config.yaml
dataset: "simulated grey scan slices of phantoms with and without marks"
fusion_encoder_width: 256
fusion_encoder_activation: "gelu_tanh"
residual_init: "none"
Rows from block 2 of the image encoder, named by matrix and row number. Each number is 50 + 15 x the weight over its row's rms, rounded and kept within 0 to 99. All counts start at 0. After the name is the row's rms in percent of the matrix's.
# convs1: second 3x3 conv (encoder.blocks.2.convs.1.weight, 192x192x3x3), inputs 66-76, a 3x3 kernel for each
convs1.51 096:71 62 55 39 59 42 58 37 37 47 52 52 30 60 39 45 76 13 60 47 46 57 59 50 72 33 66 70 45 61 38 25 55 38 35 37 61 36 36 49 38 66 46 67 42 50 41 31 41 42 74 82 52 63 47 44 39 39 38 71 34 63 45 43 65 58 39 59 66 39 46 68 48 37 48 51 28 23 53 66 73 59 24 55 28 64 52 53 72 79 18 50 78 26 63 64 03 49 88
convs1.52 103:67 30 77 46 31 65 50 32 64 35 54 49 39 52 68 61 62 38 39 47 48 41 34 67 22 10 45 39 45 37 65 42 52 54 46 46 65 33 60 62 55 60 76 68 71 36 53 31 57 50 36 59 63 52 52 23 25 95 52 25 74 64 48 64 49 30 30 42 47 44 42 47 43 64 59 47 58 51 66 31 35 35 24 32 53 11 34 26 36 85 83 78 55 90 53 17 66 67 44
convs1.53 099:51 60 38 70 54 62 37 52 88 66 41 27 64 56 32 60 28 61 34 35 39 33 40 46 47 64 68 24 52 48 57 51 26 24 35 44 19 50 56 48 65 39 12 50 31 67 49 47 56 60 53 38 50 27 49 46 41 44 52 38 50 32 47 34 31 51 46 57 69 50 51 23 55 55 37 35 54 47 37 20 35 32 51 64 50 54 74 42 62 68 53 57 43 51 46 42 71 71 37
convs1.54 101:25 48 59 12 26 56 33 41 51 71 39 54 82 66 38 74 53 39 58 44 26 78 66 52 35 25 59 32 44 53 44 49 33 46 41 32 20 47 33 60 65 32 58 39 60 45 42 51 51 54 46 50 59 79 35 27 50 37 47 69 63 37 34 51 76 31 37 36 42 44 36 23 63 07 53 32 54 43 42 54 61 22 40 41 46 61 80 50 58 85 57 59 57 57 41 57 43 34 64
convs1.55 097:58 39 48 34 37 56 91 48 54 35 58 36 51 63 56 53 53 42 39 59 46 69 57 31 34 46 40 45 50 45 56 52 72 41 18 48 53 56 58 37 56 75 56 41 43 35 47 48 46 50 55 67 42 58 32 67 27 37 32 63 35 64 64 80 68 72 66 51 55 46 45 44 66 57 23 26 59 55 65 49 11 60 20 47 35 43 54 54 69 88 42 56 53 02 54 61 36 55 46
convs1.56 097:40 50 47 24 54 57 49 85 49 54 51 51 81 58 45 64 37 53 49 56 37 60 77 54 58 74 58 36 40 74 42 36 29 42 43 49 51 47 35 60 81 58 60 40 41 65 36 72 56 51 80 53 36 70 40 47 41 45 34 59 65 31 62 46 69 25 36 66 36 52 64 42 34 45 61 37 35 32 30 43 47 37 37 52 33 39 82 27 42 69 55 14 51 73 03 00 78 14 38
convs1.57 099:24 26 51 43 31 14 43 22 37 68 51 73 91 54 64 72 63 71 46 44 49 48 45 53 27 56 47 48 49 51 43 43 37 38 41 48 47 52 79 33 50 35 43 63 51 55 40 07 33 42 21 47 41 69 28 45 24 31 59 29 52 51 26 58 46 60 66 41 72 56 71 81 50 46 37 54 46 40 51 38 43 52 10 49 48 21 30 55 44 32 57 58 52 55 52 52 76 66 32
convs1.58 097:58 45 71 41 59 44 60 53 37 27 23 39 21 28 43 50 30 16 67 51 60 61 50 46 35 21 23 57 56 52 36 50 78 46 41 70 40 63 75 44 43 62 71 60 41 24 53 30 58 46 37 43 69 37 43 53 50 31 60 42 45 74 69 63 72 57 97 59 39 55 81 67 44 62 41 26 39 22 38 46 44 48 52 49 57 59 39 56 62 45 66 52 72 56 61 45 73 65 54
convs1.59 100:46 45 79 52 45 51 44 45 63 39 29 32 17 45 28 59 38 38 42 33 58 47 60 72 38 46 70 44 37 46 29 32 47 51 38 69 52 47 57 35 44 34 25 35 42 49 49 63 33 24 25 57 48 46 10 00 36 41 43 79 66 38 46 48 64 40 56 63 36 60 61 61 42 20 37 60 26 24 41 33 58 50 46 43 23 48 47 24 69 73 64 64 58 50 80 43 78 36 44
convs1.60 099:51 59 36 44 31 56 54 46 50 50 78 28 43 76 18 27 61 52 37 53 67 53 60 68 45 64 84 54 66 32 66 81 31 49 40 59 18 41 53 36 27 48 41 46 62 64 43 41 38 61 65 45 51 12 51 56 45 38 49 45 34 09 41 72 29 60 49 53 38 18 29 48 59 56 60 51 56 36 68 28 25 51 32 41 27 53 35 43 49 70 40 50 35 40 56 43 66 54 54
convs1.61 099:41 46 58 64 53 44 29 15 62 80 49 45 56 63 27 37 56 42 64 58 60 31 61 20 17 48 42 04 35 74 38 63 51 32 70 46 66 43 48 50 62 43 50 63 64 47 55 37 52 44 34 28 46 56 54 59 55 68 58 62 40 36 29 38 66 42 47 46 51 00 09 60 42 10 26 40 13 62 52 79 53 33 46 43 39 76 65 45 46 11 65 77 71 58 38 71 40 31 47
convs1.62 099:42 53 52 49 35 11 50 44 64 69 48 35 62 40 34 41 39 42 44 43 55 40 45 43 54 50 43 59 64 50 86 76 90 63 41 61 31 74 68 36 63 65 59 60 64 50 44 53 32 55 30 44 33 25 66 46 44 39 41 46 50 76 60 68 33 38 67 37 22 55 19 36 58 61 43 58 55 52 54 60 52 46 44 74 35 30 44 40 43 38 55 78 39 61 31 37 26 52 62
convs1.63 107:55 36 34 38 55 36 27 48 33 29 54 59 52 69 53 43 45 51 51 48 62 72 31 54 67 48 26 63 54 50 50 55 56 29 38 51 47 46 36 77 58 37 73 66 54 36 62 47 39 58 48 38 28 37 35 53 40 32 55 74 53 37 62 58 34 60 52 14 63 13 21 56 47 32 55 29 82 75 27 68 57 39 37 12 36 49 45 37 42 33 39 60 54 44 36 64 56 41 54
convs1.64 108:45 53 75 21 59 62 44 75 57 45 71 43 52 62 57 37 34 29 64 56 33 47 12 48 36 35 55 64 57 43 57 92 40 63 83 40 24 39 49 28 52 82 28 82 52 54 53 67 34 54 47 83 61 79 38 67 58 26 49 79 27 67 57 32 34 44 32 57 63 56 30 62 38 61 54 37 51 48 46 64 66 61 66 56 68 25 63 47 69 74 35 26 71 33 53 56 63 75 55
convs1.65 104:49 48 51 51 39 65 51 48 63 29 31 29 44 47 50 31 69 54 52 51 45 48 65 59 75 72 67 52 39 63 50 47 41 41 47 33 25 43 39 32 44 43 42 60 64 75 57 37 74 46 35 55 17 35 63 55 48 46 79 53 34 47 30 19 61 41 56 55 82 67 46 68 48 45 27 52 34 43 34 42 40 61 56 59 57 72 90 48 44 56 45 40 30 58 45 61 15 63 61
convs1.66 108:62 47 43 52 67 45 52 54 46 54 44 32 43 50 36 24 30 29 49 35 44 50 18 34 43 61 55 67 78 57 86 69 38 79 68 44 28 35 36 49 47 57 54 51 27 67 50 53 32 70 61 38 52 49 32 87 63 22 45 82 34 40 45 65 54 53 56 66 82 64 72 46 62 57 42 54 60 61 38 55 41 53 48 52 45 32 42 49 32 65 25 32 49 35 39 55 48 28 37
convs1.67 097:52 45 48 69 46 73 71 54 72 24 34 57 40 47 63 51 25 38 30 61 63 39 41 56 38 53 47 22 50 28 41 17 56 50 45 36 53 43 53 43 48 50 37 46 60 61 66 45 25 67 39 32 63 60 50 50 59 51 35 76 52 68 56 41 62 49 41 52 70 76 39 60 29 29 34 16 24 42 17 35 44 52 41 57 42 51 50 64 58 67 68 53 51 57 75 60 51 27 24
convs1.68 095:06 30 60 48 54 45 30 66 54 37 45 36 62 67 55 43 62 41 62 57 58 39 63 33 29 70 66 72 39 58 50 57 78 48 46 62 34 43 47 48 35 29 74 49 49 59 65 39 27 39 57 33 43 72 50 74 44 31 14 71 25 52 59 56 56 67 53 60 50 46 47 43 66 44 08 32 60 45 56 86 25 46 31 53 57 69 70 49 45 50 69 48 49 34 47 44 61 55 62
convs1.69 102:71 53 30 63 53 60 59 59 53 59 19 21 40 33 55 64 49 45 40 47 76 25 50 69 57 59 66 58 41 50 63 32 40 46 70 25 63 60 49 36 53 56 48 38 36 54 50 48 66 78 71 32 53 49 57 61 34 46 64 48 49 50 37 44 27 44 31 26 34 60 19 17 34 55 60 56 31 37 60 45 49 18 26 35 35 28 06 58 56 59 58 41 43 50 41 41 25 28 25
convs1.70 106:42 53 54 29 41 58 78 44 69 41 61 79 31 61 72 38 65 48 38 37 71 45 58 39 30 45 49 49 64 19 80 65 15 41 65 53 42 63 76 47 87 80 40 75 18 59 49 57 37 37 57 33 44 52 46 43 50 65 60 46 53 21 38 30 38 49 23 57 62 46 42 59 73 71 42 43 86 36 65 78 68 60 50 28 44 31 39 31 60 54 23 43 20 48 35 26 75 54 31
convs1.71 101:19 52 63 44 47 72 57 62 42 46 58 66 53 37 44 47 47 57 79 43 43 51 54 29 67 47 42 41 51 75 68 68 39 41 58 69 58 48 76 53 48 98 52 39 47 42 34 23 32 63 56 39 55 59 52 42 21 42 63 72 59 53 58 83 53 49 68 67 68 45 56 51 35 62 23 65 43 42 30 46 40 48 58 62 44 47 50 19 30 37 49 46 47 80 78 63 53 34 12
convs1.72 098:55 69 67 30 67 45 62 40 45 48 43 70 56 68 66 41 36 55 64 53 42 47 48 53 61 63 30 44 44 76 15 20 82 43 44 45 57 65 59 47 72 48 29 51 22 65 55 60 66 38 50 39 34 51 45 53 42 50 39 41 48 16 29 37 63 66 56 50 55 59 48 64 27 34 44 58 20 43 30 33 39 44 55 56 30 44 66 38 36 69 51 36 43 50 08 48 41 64 55
convs1.73 095:72 41 31 49 47 54 44 42 61 24 37 63 41 55 49 49 45 50 41 63 40 39 66 56 13 48 20 55 29 58 34 48 46 72 32 08 46 47 39 38 34 85 67 58 48 75 37 36 45 43 23 44 30 27 48 38 64 47 65 54 36 44 37 69 60 64 56 49 21 20 49 60 76 40 54 22 52 41 46 50 23 47 46 74 37 21 54 38 24 68 47 49 33 46 54 53 56 32 49
convs1.74 102:53 52 27 27 49 63 04 48 81 58 58 32 59 61 42 46 45 42 11 43 43 29 22 48 60 69 53 45 56 44 56 68 46 49 70 70 51 53 54 59 55 50 44 57 56 40 30 57 50 50 57 53 43 51 58 67 67 61 55 43 45 46 44 51 54 26 16 26 50 45 44 23 59 37 68 42 69 83 47 44 85 66 56 34 42 46 42 53 73 22 56 55 32 43 41 46 04 46 46
convs1.75 106:71 28 60 50 55 49 51 31 49 62 44 57 42 37 46 57 25 25 77 74 60 32 48 46 60 66 70 60 51 45 47 67 68 48 45 26 57 25 58 68 66 41 53 53 57 58 60 63 47 63 41 63 36 52 59 49 44 71 53 41 79 54 35 73 52 48 65 53 58 28 28 37 41 37 64 24 26 47 59 38 33 39 44 43 47 49 60 60 64 51 99 42 34 73 57 24 39 37 32
convs1.76 098:29 71 49 15 64 53 44 65 55 43 70 23 63 63 40 67 53 50 75 57 48 56 36 43 54 68 47 34 40 44 43 52 41 39 57 62 19 50 33 39 53 65 37 73 30 27 43 40 56 50 60 43 24 63 22 45 46 58 35 79 32 52 41 20 42 32 67 59 41 23 62 62 57 26 22 31 50 57 37 66 59 41 28 64 17 33 80 35 71 51 57 42 95 34 57 39 69 53 24
convs1.77 103:38 57 44 47 44 35 74 50 74 66 65 79 43 60 72 41 48 86 46 59 30 39 49 51 45 49 46 49 56 54 46 69 44 51 42 73 68 49 70 48 55 50 24 49 51 48 74 62 40 45 46 59 52 36 42 41 41 65 48 31 41 70 47 33 30 41 52 46 47 52 37 38 41 51 43 39 57 62 67 50 53 49 50 51 38 49 41 55 60 33 50 42 42 61 47 28 34 36 34
convs1.78 094:57 54 47 35 52 50 60 28 38 44 44 12 25 36 18 51 31 32 57 70 47 54 91 59 68 54 38 70 72 76 42 11 48 26 10 58 53 33 68 48 48 54 55 52 40 59 41 59 25 74 67 64 48 65 47 63 27 49 49 39 33 99 54 55 47 33 15 37 52 55 37 35 63 65 55 22 32 15 29 15 25 64 57 19 39 53 36 52 45 59 49 47 65 47 27 45 39 59 32
convs1.79 099:46 20 99 55 54 60 44 56 68 45 38 48 25 51 40 50 67 61 71 39 24 40 44 66 46 59 50 41 57 61 25 26 37 30 42 35 69 48 71 64 77 66 71 52 63 53 43 22 42 48 20 42 32 57 44 63 48 33 51 50 26 27 50 49 93 53 37 42 65 28 54 44 41 60 45 28 00 18 32 42 41 48 54 74 43 23 68 37 44 49 65 68 61 55 56 43 75 48 27
convs1.80 095:61 40 75 49 35 47 53 58 53 18 37 51 41 38 35 56 62 76 92 50 68 84 56 78 28 34 27 63 06 32 22 38 62 32 43 55 55 39 53 59 29 52 62 60 45 22 39 58 32 30 38 37 39 39 25 54 30 66 40 43 69 64 59 42 29 25 29 56 49 34 49 73 28 29 00 33 55 33 23 22 57 39 32 65 49 26 45 45 26 54 60 68 62 64 38 34 61 60 52
convs1.81 098:31 40 50 83 44 59 36 34 25 20 47 55 61 59 43 60 40 25 29 53 48 51 25 62 81 32 70 64 53 43 63 50 74 46 76 58 54 18 38 84 59 54 44 65 64 39 63 60 60 47 70 39 18 44 52 60 64 32 48 62 37 58 22 58 56 52 69 85 55 63 24 38 75 51 39 69 37 29 56 63 61 49 39 42 45 49 57 51 62 60 74 72 77 60 48 56 44 48 40
convs1.82 100:34 28 58 72 50 44 47 66 69 65 48 73 58 57 74 44 33 39 45 50 54 44 48 58 52 71 50 47 44 45 82 55 22 30 62 20 20 42 49 52 80 69 44 55 66 56 51 65 67 54 58 43 53 42 43 11 56 80 51 52 65 60 43 54 29 27 33 33 31 34 30 36 49 63 60 45 64 60 60 54 70 47 71 25 75 51 38 62 78 58 51 45 53 71 36 29 44 59 37
convs1.83 103:59 48 36 43 42 26 39 33 43 40 34 29 48 29 53 64 48 59 44 50 41 44 43 27 63 65 35 47 47 63 64 66 62 54 81 62 39 48 42 42 63 41 50 36 57 54 41 70 46 53 36 32 51 52 16 76 64 49 69 59 22 43 66 57 34 35 48 46 38 54 70 94 68 44 64 62 29 63 26 44 62 66 60 80 62 62 46 44 11 47 34 55 63 41 60 61 30 44 74
convs1.84 100:46 79 26 61 52 42 57 42 37 70 37 07 36 53 28 26 57 81 30 72 64 60 69 61 63 41 48 39 36 44 42 66 54 54 53 49 52 52 31 45 48 67 62 39 46 57 58 46 43 38 52 33 62 27 59 35 57 11 20 73 41 60 68 49 83 56 31 62 80 47 72 76 44 28 18 38 30 26 33 41 14 45 68 63 32 70 69 45 59 53 58 53 36 55 40 70 18 33 51
convs1.85 096:52 32 45 34 42 36 42 37 54 61 63 76 62 49 75 32 34 63 40 43 33 28 61 35 54 48 39 61 37 37 81 52 18 63 69 39 32 56 62 53 53 60 49 70 47 54 60 52 58 44 38 50 66 47 61 40 33 59 54 57 38 51 41 22 19 43 15 26 47 46 33 23 66 41 27 88 67 53 75 72 37 60 58 49 66 57 64 55 58 71 37 48 20 42 14 40 43 57 48
convs1.86 099:28 60 62 45 56 57 48 43 47 50 53 19 55 52 49 71 38 58 72 24 36 17 60 62 45 24 50 37 35 55 43 51 37 69 55 22 41 28 59 77 57 69 87 67 54 45 60 49 47 58 65 74 58 42 53 55 35 61 16 55 78 64 55 64 46 64 46 80 51 34 39 40 52 39 30 43 50 58 52 33 00 55 38 42 62 49 59 66 84 42 38 51 58 49 73 43 72 69 24
convs1.87 096:40 66 58 54 17 42 49 30 44 78 68 31 45 73 68 55 76 70 51 70 52 39 75 53 60 37 57 26 46 59 67 60 41 30 31 52 52 42 61 24 65 36 53 54 39 66 44 31 53 54 37 74 49 42 75 37 37 39 51 29 84 71 32 32 55 60 16 24 70 26 37 60 38 09 51 77 63 29 63 52 19 54 54 40 45 39 46 44 36 32 14 45 51 43 21 43 32 28 29
convs1.88 106:47 53 47 54 83 62 81 72 41 29 74 52 51 43 51 48 26 57 44 49 37 68 36 23 58 66 73 40 44 64 44 79 45 42 62 37 40 69 38 69 68 61 56 56 40 62 52 46 39 66 63 29 51 60 66 57 62 42 43 64 42 47 51 38 61 53 68 88 65 40 56 70 27 59 75 30 43 57 22 49 66 53 38 34 40 33 65 52 39 56 63 60 40 43 46 11 78 53 24
convs1.89 099:51 43 39 45 79 28 50 37 51 55 38 57 40 56 51 57 65 37 36 48 50 49 40 46 57 38 63 34 62 72 13 43 47 18 35 60 36 38 63 47 24 63 73 71 43 40 69 41 54 46 24 34 25 52 47 68 62 22 42 57 41 46 72 76 40 55 74 76 65 58 73 54 26 57 58 42 45 29 24 39 36 66 66 62 50 55 82 41 26 44 62 59 27 45 50 98 37 47 52
convs1.90 096:47 26 47 60 53 69 55 68 55 30 39 47 59 38 62 52 43 82 30 34 48 65 63 51 43 42 52 27 57 50 12 40 78 64 49 60 71 78 58 35 52 47 19 44 71 60 36 39 52 65 33 59 55 39 63 56 54 65 57 38 68 77 34 59 31 36 65 63 26 42 35 50 20 29 70 19 03 33 55 71 35 12 57 59 56 33 55 72 51 36 68 61 56 62 65 48 37 77 56
convs1.91 106:70 18 16 63 82 39 60 63 25 59 22 52 62 60 70 67 51 48 64 77 57 62 34 60 49 59 36 50 93 58 52 38 41 54 48 45 47 09 36 71 64 43 65 85 44 37 65 59 67 51 60 40 44 56 41 67 40 44 53 59 40 48 53 23 40 29 48 73 67 32 44 57 37 65 75 21 45 47 43 76 42 72 44 42 15 39 25 00 19 57 40 45 34 71 60 58 64 64 61
convs1.92 097:20 58 66 36 25 42 48 47 63 36 80 24 60 56 37 73 65 36 63 41 43 73 77 30 83 64 63 33 39 50 40 33 68 39 30 43 59 44 63 36 55 43 50 50 44 50 65 37 35 41 56 64 44 56 41 58 45 28 46 42 37 45 21 37 58 47 47 61 72 16 32 44 25 73 64 58 37 43 32 45 47 43 47 65 51 33 55 25 37 60 39 24 50 21 39 39 46 59 52
convs1.93 106:53 35 46 37 55 31 62 40 54 39 50 84 29 42 57 28 52 58 50 31 43 51 45 41 49 47 55 65 35 32 72 62 31 67 86 45 66 41 56 37 67 56 42 51 24 31 26 74 46 44 35 52 54 50 55 71 64 38 34 50 51 62 20 49 70 71 59 39 63 65 64 42 28 44 59 32 79 57 45 58 53 54 55 58 49 30 44 68 65 33 51 58 27 45 28 25 57 30 43
convs1.94 106:43 49 53 38 48 60 38 58 28 44 55 65 59 32 36 38 43 28 35 42 23 22 63 60 28 54 30 61 82 29 38 62 26 31 44 50 42 46 46 45 19 35 37 34 23 54 59 45 59 50 73 41 60 79 42 55 61 54 48 68 42 51 35 50 46 73 60 60 46 63 40 60 67 71 65 54 73 59 36 51 65 45 31 32 45 27 59 44 64 57 32 48 46 54 52 43 74 53 37
convs1.95 108:62 47 51 70 60 59 69 37 44 21 48 63 24 59 67 25 38 64 52 68 48 72 50 48 67 24 36 46 55 59 43 72 38 70 77 22 57 59 48 45 55 51 70 47 42 44 49 32 39 85 55 66 53 51 24 44 65 30 42 58 21 67 34 85 50 32 58 41 59 31 32 39 20 25 46 07 65 63 44 77 84 63 53 44 40 49 40 28 45 47 68 44 53 53 54 52 51 44 69
convs1.96 103:60 54 60 48 58 47 53 39 64 45 26 52 38 43 37 41 41 30 54 37 38 61 53 43 32 66 42 46 54 65 51 60 75 49 29 47 65 44 46 49 37 54 67 38 63 41 32 32 65 68 56 47 44 57 60 55 68 59 70 68 48 64 57 64 39 44 83 49 25 53 67 66 50 29 51 40 50 71 51 32 45 59 45 75 50 32 40 43 42 71 50 48 30 52 90 64 61 70 51
convs1.97 095:58 54 34 47 35 62 28 83 61 56 39 56 60 48 50 42 44 61 30 61 45 43 52 49 46 72 41 50 14 52 49 26 54 62 50 47 39 44 37 54 46 60 69 66 51 38 41 60 38 54 39 47 33 23 80 59 38 54 57 39 47 34 39 70 59 32 73 30 37 49 41 59 35 48 56 44 43 52 31 28 41 60 58 66 62 38 61 21 39 22 46 51 40 64 44 34 55 49 65
convs1.98 101:26 37 47 53 70 52 77 47 57 60 39 60 36 33 31 30 42 56 59 65 46 47 60 59 58 59 67 67 49 56 67 40 43 33 38 47 48 71 32 42 44 59 42 28 61 54 42 40 58 24 46 40 48 36 33 61 66 49 35 61 16 22 37 57 07 32 57 44 34 40 29 27 56 45 88 53 33 40 32 51 55 64 72 54 61 18 32 44 33 38 45 60 29 53 34 16 45 49 42
convs1.99 100:58 76 38 66 38 41 52 57 44 60 77 51 45 50 29 51 61 15 69 67 57 53 63 45 75 53 60 26 23 35 41 40 72 47 68 67 37 54 45 32 51 57 28 46 22 71 72 41 87 64 65 42 55 78 41 48 58 41 19 46 59 52 68 70 19 59 55 38 46 61 45 58 39 52 70 58 36 56 28 18 66 58 64 52 75 56 45 27 54 50 41 54 52 24 67 80 34 54 56
convs1.100 103:68 60 36 51 60 50 48 69 62 47 63 30 68 68 44 50 23 60 66 76 76 73 69 48 81 46 72 34 53 73 56 62 57 51 56 60 34 32 57 57 25 35 02 23 33 65 59 47 48 67 69 29 70 53 56 51 36 39 49 27 48 41 38 30 51 36 25 33 42 41 36 29 37 50 50 58 41 38 30 38 54 37 38 45 58 42 48 72 64 38 55 44 44 51 51 48 57 55 11
convs1.101 099:41 32 58 55 43 44 58 52 24 44 68 33 44 51 55 31 30 27 30 37 60 52 65 86 46 71 69 33 56 79 63 48 49 87 22 09 66 76 75 53 44 63 50 59 38 19 51 38 60 50 35 36 63 56 90 50 15 38 58 25 38 60 47 38 36 60 50 27 19 27 33 15 51 38 36 42 33 61 53 37 62 39 63 46 38 48 48 44 57 33 48 63 36 66 54 42 52 43 52
convs1.102 099:61 19 58 62 60 34 40 51 62 40 60 58 78 65 44 41 55 00 49 47 37 35 46 71 70 65 72 27 29 38 60 49 56 48 73 57 61 76 62 65 65 52 31 58 30 81 42 48 26 25 38 57 42 50 61 65 45 30 38 38 53 46 46 53 66 39 35 48 62 59 56 50 39 11 38 50 39 36 48 62 48 54 37 53 24 74 64 59 44 70 55 40 37 31 22 42 25 39 46
convs1.103 103:45 40 17 56 32 56 61 68 58 24 69 80 26 76 63 42 47 39 29 62 65 47 52 42 27 24 24 71 73 45 73 54 52 47 40 09 51 68 66 50 41 50 57 77 54 53 59 50 62 25 39 54 64 89 38 69 54 71 68 64 27 37 37 54 59 57 26 51 70 26 53 59 50 83 64 39 58 31 38 30 23 30 41 29 34 19 33 67 77 73 49 46 41 60 41 26 30 50 67
convs1.104 102:90 37 42 51 40 44 48 58 50 42 40 48 18 49 13 56 42 39 41 45 44 41 51 22 38 60 78 57 53 60 46 73 54 40 47 37 58 77 54 46 67 58 66 62 57 71 21 55 64 05 41 30 43 52 54 51 62 61 47 50 35 58 52 42 44 47 53 63 57 62 63 64 29 47 57 31 67 79 22 43 61 61 53 56 42 45 58 48 76 71 58 37 42 36 50 66 44 57 60
convs1.105 102:69 38 53 52 82 39 69 61 40 59 56 52 40 40 71 39 47 56 51 64 35 54 49 42 53 68 47 41 41 57 44 35 48 45 50 52 71 25 49 73 29 34 64 58 47 56 63 55 27 75 61 63 41 71 53 67 57 54 15 65 37 17 43 42 77 46 58 89 66 32 80 64 48 57 59 41 32 72 38 68 63 64 43 48 53 55 38 37 34 59 40 53 59 76 20 24 76 45 22
convs1.106 099:49 41 52 51 26 55 78 52 54 47 49 49 56 79 49 51 58 61 46 40 45 61 41 78 33 36 30 31 68 35 22 67 46 30 22 42 52 58 40 60 71 54 59 65 54 17 37 60 52 75 31 64 60 40 52 25 47 53 46 35 53 53 73 40 30 65 50 53 46 29 31 25 56 45 49 48 33 56 67 20 39 25 36 24 88 68 65 72 75 67 60 56 36 57 63 50 37 65 52
convs1.107 111:41 23 33 39 52 46 66 35 72 34 72 47 61 71 82 58 84 66 54 32 50 41 34 51 11 43 49 69 73 49 63 77 49 48 68 52 57 51 55 51 57 50 31 43 59 47 56 35 50 45 41 58 46 62 57 72 31 69 46 46 45 53 64 16 41 40 34 26 44 17 43 34 37 64 63 39 55 66 55 84 73 51 56 47 29 19 35 46 47 42 44 25 23 29 19 35 37 41 12
convs1.108 101:69 75 35 89 90 40 57 61 42 51 40 72 30 39 80 38 34 45 56 60 37 39 58 50 22 38 36 68 33 52 76 49 30 51 31 54 73 19 52 48 50 41 75 29 15 24 63 56 82 53 72 62 30 54 45 58 45 71 30 46 40 44 34 62 49 45 50 46 69 54 39 55 46 54 43 60 59 52 49 58 38 47 30 48 90 44 34 65 54 37 74 22 47 91 12 36 21 48 66
convs1.109 106:52 51 28 39 46 47 46 33 66 32 58 47 55 51 49 27 67 74 55 64 59 48 58 42 52 39 42 57 32 66 44 60 36 53 48 48 49 64 32 50 41 84 66 63 61 66 52 37 71 59 42 28 65 21 48 39 37 47 60 56 35 70 55 50 56 41 52 72 46 32 51 56 46 45 32 43 56 31 45 44 45 49 43 38 51 30 56 53 54 62 76 49 30 48 67 28 42 35 36
convs1.110 093:19 34 43 43 27 75 36 30 75 58 55 60 72 68 79 59 92 28 59 37 68 46 54 45 47 39 37 62 50 33 50 41 40 41 32 61 37 14 50 63 62 46 68 42 75 37 41 48 51 47 56 33 25 33 53 50 32 67 44 49 78 60 47 61 52 54 29 49 68 31 71 57 40 40 39 45 50 56 38 57 59 35 43 25 45 45 41 36 60 48 56 20 68 51 48 68 54 64 37
convs1.111 101:54 66 40 38 50 50 09 27 39 55 52 64 50 51 39 59 65 72 56 42 53 27 48 35 39 59 48 48 61 41 70 34 45 68 26 47 44 27 16 58 44 64 70 39 43 55 71 61 73 56 45 74 57 36 54 49 66 68 83 49 65 52 34 50 40 42 42 24 51 12 25 37 50 68 46 55 88 72 59 63 55 73 69 53 64 51 58 51 47 41 40 48 26 50 44 20 30 40 22
convs1.112 097:23 60 57 38 58 39 34 30 59 63 46 61 15 65 16 55 53 46 12 34 53 61 36 47 32 56 71 53 62 74 62 76 60 31 63 36 62 61 52 53 42 51 51 25 48 62 41 35 48 37 68 46 49 40 32 43 33 48 46 42 48 21 37 52 39 44 31 35 52 51 46 55 51 39 76 48 40 38 48 36 34 37 50 21 54 52 19 45 50 62 46 61 59 41 39 42 54 49 57
convs1.113 099:40 67 60 13 59 67 10 53 55 77 44 50 48 48 15 63 51 26 52 48 47 46 38 64 40 33 46 22 48 38 62 25 49 29 22 78 64 74 43 47 60 71 52 50 50 48 42 74 63 55 70 77 37 57 49 24 58 89 32 65 53 59 34 37 63 54 71 62 61 45 24 44 40 23 25 40 48 71 55 53 52 48 65 45 47 60 74 32 49 68 28 43 69 74 43 53 54 33 33
convs1.114 096:59 60 57 56 35 55 35 78 69 59 80 45 20 38 41 65 38 41 56 70 69 73 52 58 76 53 54 40 34 62 28 58 70 56 51 46 39 66 43 52 67 43 19 35 63 50 31 54 45 37 48 88 43 36 36 41 50 52 87 54 54 57 70 47 00 64 35 35 32 46 37 60 49 86 50 47 51 45 74 27 43 62 52 44 59 60 28 46 48 31 56 53 36 30 47 58 20 82 68
convs1.115 102:65 50 40 25 43 52 33 45 66 40 45 68 24 49 55 45 40 52 63 90 42 37 76 59 39 38 10 31 52 63 41 72 70 39 46 49 65 48 58 48 36 57 38 67 81 46 66 51 67 47 08 76 44 58 48 57 47 21 51 67 41 49 63 56 58 39 59 51 32 26 39 45 75 41 50 41 50 66 36 36 69 50 29 31 31 30 45 62 65 39 36 31 45 57 61 64 61 67 52
convs1.116 097:80 45 41 42 22 37 08 42 54 63 60 59 75 57 53 63 72 31 57 43 61 45 63 68 69 40 55 29 44 33 13 39 53 20 58 40 52 31 46 43 35 50 47 54 54 49 52 66 56 58 72 32 48 36 31 78 53 60 61 43 70 64 56 44 59 40 53 18 46 48 38 47 68 47 66 50 51 57 42 40 33 81 74 52 54 48 44 54 43 87 29 35 51 40 29 44 51 78 79
convs1.117 103:74 42 49 65 54 40 71 46 45 34 44 50 28 59 83 44 52 60 56 81 59 83 46 31 60 31 25 45 24 43 46 40 53 64 76 30 70 39 58 71 69 64 46 30 37 34 55 49 52 77 40 65 51 85 54 47 46 61 37 38 30 71 34 38 41 60 46 30 70 15 31 60 43 49 31 29 78 53 49 92 55 71 62 41 19 33 22 56 32 46 44 32 31 83 37 17 52 43 52
convs1.118 100:50 67 61 39 72 54 38 37 58 56 56 53 46 62 25 63 82 39 57 72 62 52 55 62 59 52 54 36 40 35 48 55 73 57 47 58 36 49 57 38 55 82 64 62 71 59 49 72 51 46 69 48 64 44 70 59 33 54 77 63 62 40 34 57 74 40 77 75 48 48 63 23 60 60 69 51 36 62 54 70 87 51 38 51 66 25 54 37 41 58 47 45 58 46 58 74 56 30 32
convs1.119 101:66 19 53 35 67 83 44 72 73 60 54 27 39 41 42 55 49 42 38 46 43 51 49 50 55 50 54 46 82 39 49 55 45 30 40 56 34 62 76 80 68 94 64 68 40 43 41 46 61 42 55 44 71 64 44 42 15 34 53 38 42 70 39 56 45 19 62 62 52 62 64 31 55 73 46 46 49 63 54 42 60 33 26 52 35 61 65 49 52 70 57 71 49 70 78 57 79 49 39
convs1.120 098:48 38 59 56 47 82 30 45 43 78 63 34 68 46 49 68 58 39 69 45 66 73 63 52 69 47 69 57 26 52 29 54 35 63 73 59 39 48 48 61 48 43 33 46 43 27 50 65 65 59 70 57 52 58 44 26 44 70 51 50 46 76 30 61 15 45 55 13 41 47 26 24 54 45 43 47 45 41 51 51 66 71 52 52 70 56 55 52 45 64 52 35 43 39 66 33 36 40 42